config = dict(
    horizontal_flip=False,
    encoder_fused_qkv=True,
    encoder_qk_norm=False,
    encoder_parallel_block=False,
    encoder_widths=[48, 96],
    encoder_kernel_size=5,
    decoder_block='basic',
    decoder_dropout=0.1,
    optimizer='adamw',
    lr=0.0031,
    beta1=0.8,
    decay_fraction=0.2,
    final_lr_fraction=0.05,
)
Rows from block 0 of the decoder, named by matrix and row number. Rows with one number belong to one channel. Each number is 500 + 50 x the weight over its row's rms, rounded and kept within 0 to 999. All counts start at 0. Numbers have three digits each.
# convs0: first 3x3 conv (decoder.mid.0.convs.0.weight, 64x64x3x3), inputs 32-39, a 3x3 kernel for each
# convs1: second 3x3 conv (decoder.mid.0.convs.1.weight, 64x64x3x3, transposed), outputs 32-39, a 3x3 kernel for each
convs0.14:512458550495501409427449350505497451510487480507466474511546552510533577569515425534490544570508582577507573472536520539471438545442563538537433523460507470486478514449458404526582510454403498557558497535506516565507
convs1.14:510555492436445419507448438493463503520386486522450473567555458519570520480524552469494515497497527537461510602421498634309425610572492493519493543508446538432449498510491429576548478548511531523493494569513438623572
convs0.15:532563566591451516639398628512493468453476522491443476471527496500433546454559496462455414447499485476600602480490475532516474461527580520472484559483531579473545639553475376386546577517485565543435482468520509486502
convs1.15:533467480545420468534469576497508498528464471509441487489421431484760471463575543492521492501528516477490508447536539361469488526546503455528475537499524524476505535484464436448473551510499480467559401477571543513513
convs0.16:557505438439508388554459452495472486451498484490497462463421492505425500446471447629546584578521556503457521501477533510493463505530438451581508494532465528523441491472576525433523586488578567448436456488491463534561
convs1.16:516482493480436437507490536524436496538482527483508504425487537438667510460480557518447532494502504501500512467411517443390545500511520488497407478518441495493516507517464605396433565470466479482584494496487536531470
convs0.17:454457421471546539501396552462486474465501485518510478543551434498443484493400619504455457524461474597518584459432562506494528489586419532446481479506489463465508479590446586564551468597486511434553426517556519555450
convs1.17:458606532484492500506413458518532478431509502454545531417571537519467514539416486497536499480488521510474500624403495580396538460529521478517539537474466497545477472417514501614532481497496546400456480472576464542521
convs0.18:500507522615571413429480543483482548476502514488518530478456475416466480475541532413570613434517575451501490391473524472459561493484541510532499528553482460551512503522541487542552455482452487503487445536438508477626
convs1.18:535536523547516471460514471517502497473526522465513533539411458497424457521496478517486493509490488496527493551615522465546498494461546500518539490570494495479512448474476488538506482435494519506506537463417538487456
convs0.19:449494597456549510385480424492455482517488524497494528583527385582574569549476432441467501508503555430461503473595542533550541491474504488537576445478562488528530617501462520611436621591554469485555537482512485474535
convs1.19:435451486463541498453525511520552499454631552497551488636477502615399504559494440536478496523475495517484518622466437562502542499546489525549538493502487462519492554505482593456524584523556585491544497438529498502576
convs0.20:456518476466506471474418434477523522506485533459494485521546375538504460559442476541505495529498498652543524457548508489467487492481485482595489461481500457497496526470466499466408422259411419477500509504469506547450
convs1.20:508489489549516530526448484483462477457500535484518546440472374489351423526552522523491500509481472505498517496466440470490510564570518464498526511497516496505546492546460488500461520482479502432474505519524572535483
convs0.21:464444496393505479485544570493457506469528524504516504446347453508593552513525490471488479494521534490542540454413452538605601495551576474441472509479526513511507519519509509650562494543507492435495454504517495521510
convs1.21:487513487472456461469506490582636579574660575525535507563588593612648645560617547494501488489513500482490476396480452431492462497506500488505487487472483489500475462404441443381402503476488441448465443429449471480484
convs0.22:485532501484532526434472571477532513514499482493512512452516445363337589466398483533568519514497456504509510539524484484475429424564494496477510566523511567488425556544515325526516530514503515480583471484549483584525
convs1.22:476519477529568530560419480502507419521578413529543490460516525339532597510480449473497511492503511512484496510476513513438481437529486513493484480502503472519508485542509474561582464476486491484537410499475459525536
convs0.23:427460390482557500521428372527553491504502474524498487463406480482486584566546515472472402449483453546588561510389394445461427471577533496433499578480500600519465382566560327518475543475331576509455512516543481529530
convs1.23:537522443447520479472516496486486502485466463527529504567420446487556560504511531487513513492518497502510484515503542533388554501470463505541468516425451504470536509468451445498528439497524486501589465554589503526461
convs0.24:571451577597484578548495482545495475573490493451477512463508460579474534496510482530505494511470430495487468588625581450447511372409531452450444520547496445542501511505543456547493296587507502580489518514504477488535
convs1.24:509487521453446505568466569516567506468451418526549490557512536451510451524549501493511498518492502513456518513479563551603511444535486458462491500560441506572520427430495485570492446498472472571507501642511467520486
convs0.25:534548527452468546516455565517565489539511538511511509552566497501477470465445525480550534513525457522505475440510532471468444484474472517475472458406495515438499525472515647489571513543617468577486512518553464485529
convs1.25:470442494467552500512555526540464537536450519522511463561508529452457499522463442485529503502471499503502515489361473539471506464599465541560426540504497514509516463533490549697429523565462510466528521565503547532448
convs0.26:555425480474526501508596497499484530528468472476520493510512435486519505347520469459503484508538506551498504493480474510492592483525437480520461556473498525506513530486498444470461425625566517462430431524464503488433
convs1.26:483528530489582469527497405471456515520572519481493480414507578431532476520534502499506505489492529490516481548316504612591601495421437486447519527454468522496537466516527496379479545597529475464457520432489517559474
convs0.27:501553497519682440472505438473534490585744530466540498490533517474591484482534514562571582540549574550547559469480521499533552480510508490632489484632527399467433513476490526518526484490531462502479544630471461511480
convs1.27:496464475486446464490477488415394417326309348395366422485451473490446468481464482496512493501518506486509494456478486424457480460465501503492524479468502491455500503502519508499523515518516486447445445403404471441451
convs0.28:503532445383512493544431568493500508457506515455504526490509464481545482391439585510542589480494529458448466460463573544482482562436366514574454454526501461485507509542584566504479414403529487461541491534526559522398
convs1.28:451512489439531467558486450526539542489477500464497504383522612433505495491342475507513471498477500490517506595495438501440451425452538514494576517527466495526494507530528567511479492481501552460451452444542448486529
convs0.29:588510402481490395451567514493519435488501523538473481526508410529493535483408471443442503488484508557508400383537666474508469494460609469549527517547519472538574465485430482467487471517378474482510496457518522481466
convs1.29:501603535496535348482475418498575502451507431517498487460506496590390591531433496489519513514473509493484502555618577500328468440440494526532519522614472491579441488466478463481525501428472551535461493433538497448512
convs0.30:547461443489509460452451423505446519482476493481496527624546484593547468624497469413430470477478478504518480471481548504538567461472551497522541550632599461480550572458501565562451549478560498434607519467557549487495
convs1.30:524451445549392424562460494498596520484568474512521497605557457534454454462460455495515479496513500497496507440491542460528518525555507496478540536531486544512446497486471548519511541528498537482536488475594479541583
convs0.31:580492544495493491514561565533481510465485471505475490558465524500463481445523544515546545513500540469512554537483483527458476497536547526535538444517557549509514505602530276564534557431622511444475534506455484542473
convs1.31:540507525533485528555510455482523484530513518489520436562523550507471508464455447480494523484517458511509508470419451586515522545546490553475501491435497517412530404428431493554453576554531455503491518512454553558451
convs0.32:488511544441559540584438468482522509481545537605445497454467470432483467620486380498573573491519497478507517557450478518453471478530459490479483479542499583514481529405549490515476555536480516571493467508471538469506
convs1.32:508462430476606548496541526561457501544448598451459538511474376449572436472473464478470525516525498513493497544451470572585518469511500475580447516482489517517486541467442512586517535557520490489494506557452502516504
convs0.33:495465523478533545530492489495494455466497549464489534572434537528499471502541541425440400440482423455528514462499481420527598361471466496529536473513531480530579429514425411500511323304418458537525427493564487490473
convs1.33:514429494568471583465404520439527576534448555550437428585486568547634433482538410506508492504463510502524495409501552559587568535435412517540520470562550533437491413451540417343474409460499471479498493488510447553553
convs0.34:520522532589491499655520539480513508480508518473478489465426410528462527455541479423453435503531535516575562476534508468507442500545481484514503503430507487431456413580415360610558386466361471563478512450478580499560
convs1.34:542407413521440480484539542543435488511360534509495512505506573437541423474529448544494498491493488475497504472394426471465518534530587484542499525499499508491502418529495428490500484428441470444493557448499509451502
convs0.35:566502468411528489495461453476533496445508512476498489495456450439496584492507455500552513511532494555530508575450450438460507504525517551430513541532490538522475443536435413520526401451411438531532448523424442469454
convs1.35:458462461475495498566522475481492492488499516513495567536574439433487597489471523510499518508479481488492511460412490461488569484483579517471523490440558463545518411463472440539578430523534483443446439480446499490501
convs0.36:579549509538539525628585550473486513445541524505474484484459528558465576529396478454466436480488475562545548502393468519502429590601478499497497440528524447472518573467468379452524585529540566440474494487491572505479
convs1.36:534597549465564454504536500553512459465562419472481466526474508566527570415363457520504490498493512475480526555463616525434509515562527500495513497462496472462526486413488444486482556609513579425533541482437570562454
convs0.37:523466511471427502479456502522479521434344414546445520473450495482442487555538505485497481512516503523533511512470465486468426582665569486379504502392438525480519461459492486506430532516473528488516423345438518465517
convs1.37:483507496482524508478501490583603566627663617552584551499501487482514498483496495493502487506520501499505495543521510565559532555559527482488463514495483494510479516509517522548537527543539529570572575629609540574554
convs0.38:505553420530433480539513507539520474537485528502507510461565442409517553567459580458512489493554461527608543492535473503545580430444484502532503457555542568548463496518412460439546553439580400511493540500394481457531
convs1.38:503520518520556461540469447489481505520602500525498479543557490528347482519470481499502511506510486478506487458532487477759554498438496539517468490528574492530487461582504441451523510508526472556518556492392482467527
convs0.39:549460479511459503555502468515481495531516484530508478536524553472574507553548427648591550614557527486460459562493485579572577486534527467523537431465493509528505423359454667510534462511449523467488458489526490514464
convs1.39:541436425573584545534506467475543523464478451532508426592438433556630500468483468493475474494513507492509500524621519504509466548492503480547487515509605470443505524416461523491454482507548497504532489535515499493442
convs0.40:494471419554535536636485347455524508497523524481469522583469498523445587536508459522501436417474392416466507543534444434494455426510508503588467504530458503489511498421441445356558598469555491512447438466541508454494
convs1.40:552484421466507516462506524529420507512415524517495515579494524551531545495571517503506483520512505477491503453422552535575512567613488492547465479545423501532521589558537534516445557453449526504513485500595485518528
convs0.41:485480414478514502368478463476497496520526512492460501579425512590555553473526502434411514435467522395476492560457543508514522552408425477525495558553512451487489507537410388458538611522599564532448490487551427438490
convs1.41:473437480460477528489526408488452491509464517527464515561439464609425517592569421491493512492532486515474495518518434540531462536409484484482509446529511541442520573630516443479478500508534489540547534427542520495460
convs0.42:418532560526492379424501606491545496520535488507496490528547538638439510531558586346458441407482506461511551473488486497521490495538381530468495512441543512528470566495571512459535541544417477503534553552443474554527
convs1.42:464511522513504440468536531535498470514558531478477467553529594633325366522499462513472522514500499526491475598329445625464544469557487497533518515442487525519482491468517465542574497573572485510532530528451484549494
convs0.43:455471480450520526444541408516519514516497486435472497588425488551495584490581506503509473479488462527537519512497435412509531497486537448489491540458556463456517573433596521397475560508480517566544434508594522434376
convs1.43:496477472420530466496490461491576609468452431516453488522382496580551585543610508474535489485556509492496484513510573495469509470536504448447569481566523503504522552416490463343537498469554589473425479450560499470523
convs0.44:483523541552562427525496537477527500532494444501435466509530477592508484515565609550553533524547490546577516541597598567606498574473399463516504478470503576483512487608593648545462476418472467468520519495460458441504
convs1.44:481529509465478498485518528549521494450352458448478527419512519523457435511524518467511492487501491478509488617553460467476491448490487520483485514597507512479502473543498503379457475409469530575523541507563512483543
convs0.45:510551484474488547569510561525512508491520524459534450520460639524474480435588496627558537564517481551488441472549540452539565531528582492466519507471510441461473401505440548477611369452428524517571505503565554531536
convs1.45:467532516491490476552500459493459509500513535546474487547471514528572463486532528500498494491529482508487527497478477512565475536478503515443534563470515499485473515431546463442508446501541546492503518486532512505548
convs0.46:487476550557537445591559448489491516497459475514539518548503489499476435514473415409505500453481488451514506455511443485538473508546425516437581512478569522489530536491592446566438493508480425458537531502398472512523
convs1.46:501499540485473591472486582547526457505580538476486461530506524480368347538488404484510480492533488501500478576501446475514476474426458481499544505437501509482490535487486518477510443456483497555512531504412462506515
convs0.47:436479419509499404503448510470492555535519515565507498479522625614473462571458450559521579555505569563521566575374306517492542430603629475422453497452470527504433401381459501480422616556544542460397529516449434459528
convs1.47:492570517545512480484519502532489443558577490524550534513436481479340486421493615509490512485508500487493495366439553381466613533496447488511441548473525510482510476438487513521499496551532471481536528526511524554462
convs0.48:483508476473597490479518485468507479516649562458497476510499492469579509486500472488492515468462475469474493503528516500589595510502534520609525535624554492486481519521509488536532468519530469528463497680534477486452
convs1.48:531508508533500504526506508440444466381342368429387421509503500508505506515524499499502512495495499497496510442481496419463471451443475516504531491517519510497513476475470472437459480467471475449446422378403458414442
convs0.49:432552372534512346445462428494510542538535514496495514398575425455542445512493479587562495566512492500471442459665596410498600491510593477553492473533432478485501270555374368470612610471487497565490536531451506491493
convs1.49:472527441535436386505483502488548530529476470483523542521596431535429469466487462484467515476529529490531477378582450406580434519557585536486478473581511530530506516502422437515439435409463525543493477504467459495483
convs0.50:485445527498552474496440394528485460452530529491463469475395507504454408405487538434453508499500503507546539392534514464561582510441444468466487447525542454512497561582497555551398366359502457505482389500541517472425
convs1.50:487442486468373527474525556450548535428428562501456502469421478692600364511526452513518485513483526488494503536570451468564475525490518464463543526561512501483503488535519530415484487441484535501428554463512484483503
convs0.51:593489427523558533475554568494521513451486468466481467538470460543496419355390525415429501451469484510482468534535482551519442420376387550500490491537498563469489506564559550594475477497457469487504468485510480505522
convs1.51:467507525504492558551535473524546527530515510484485475445586596483420411484409428498518505494489498472500519521524546402440514454403473529502558487520517482494493483543531530543525488505533474507492486405479491435467
convs0.52:544522514495494547470493598532505535463484537509461497472415480431477524670516484522559528458522524409486545431443490511517505529474492475447554443454476545493485479507434414515550525448491505512506487496535542493460
convs1.52:496529562533519499506446449551507521482522477471514533502625542528686591535535489476474500482536525503519514573520498426463406438500531482497507533525480482500496508517478488458468481439463496491456434452465474459505
convs0.53:413464544675500486411527478475488519469490491505503455515537540493499521591597515534513494556473459534478431530452511547464474478328491429464502461514530536526552572449501402464528363425439561468592591457536459513587
convs1.53:496405498583508486447509450530505463464594494483514483493485447530425578392526579514487516503498491504512499446391507457470519472518521507455459497458550485494538440504446484482491519502528512493518538437520518519500
convs0.54:451431574497500455567573552468462480516493400500513475467494552511592473507588485522498491522489501475435448494456488505477459452500445462412455458390410579536470513464513581506488567477442479504506541519371522543474
convs1.54:470476470473501475477503502530493468527510534464487509484399454480406438494429473520498508502480496512487497505471433548504485487498496502495513507481501514484518495511531502493511497509515476492490484490473508521533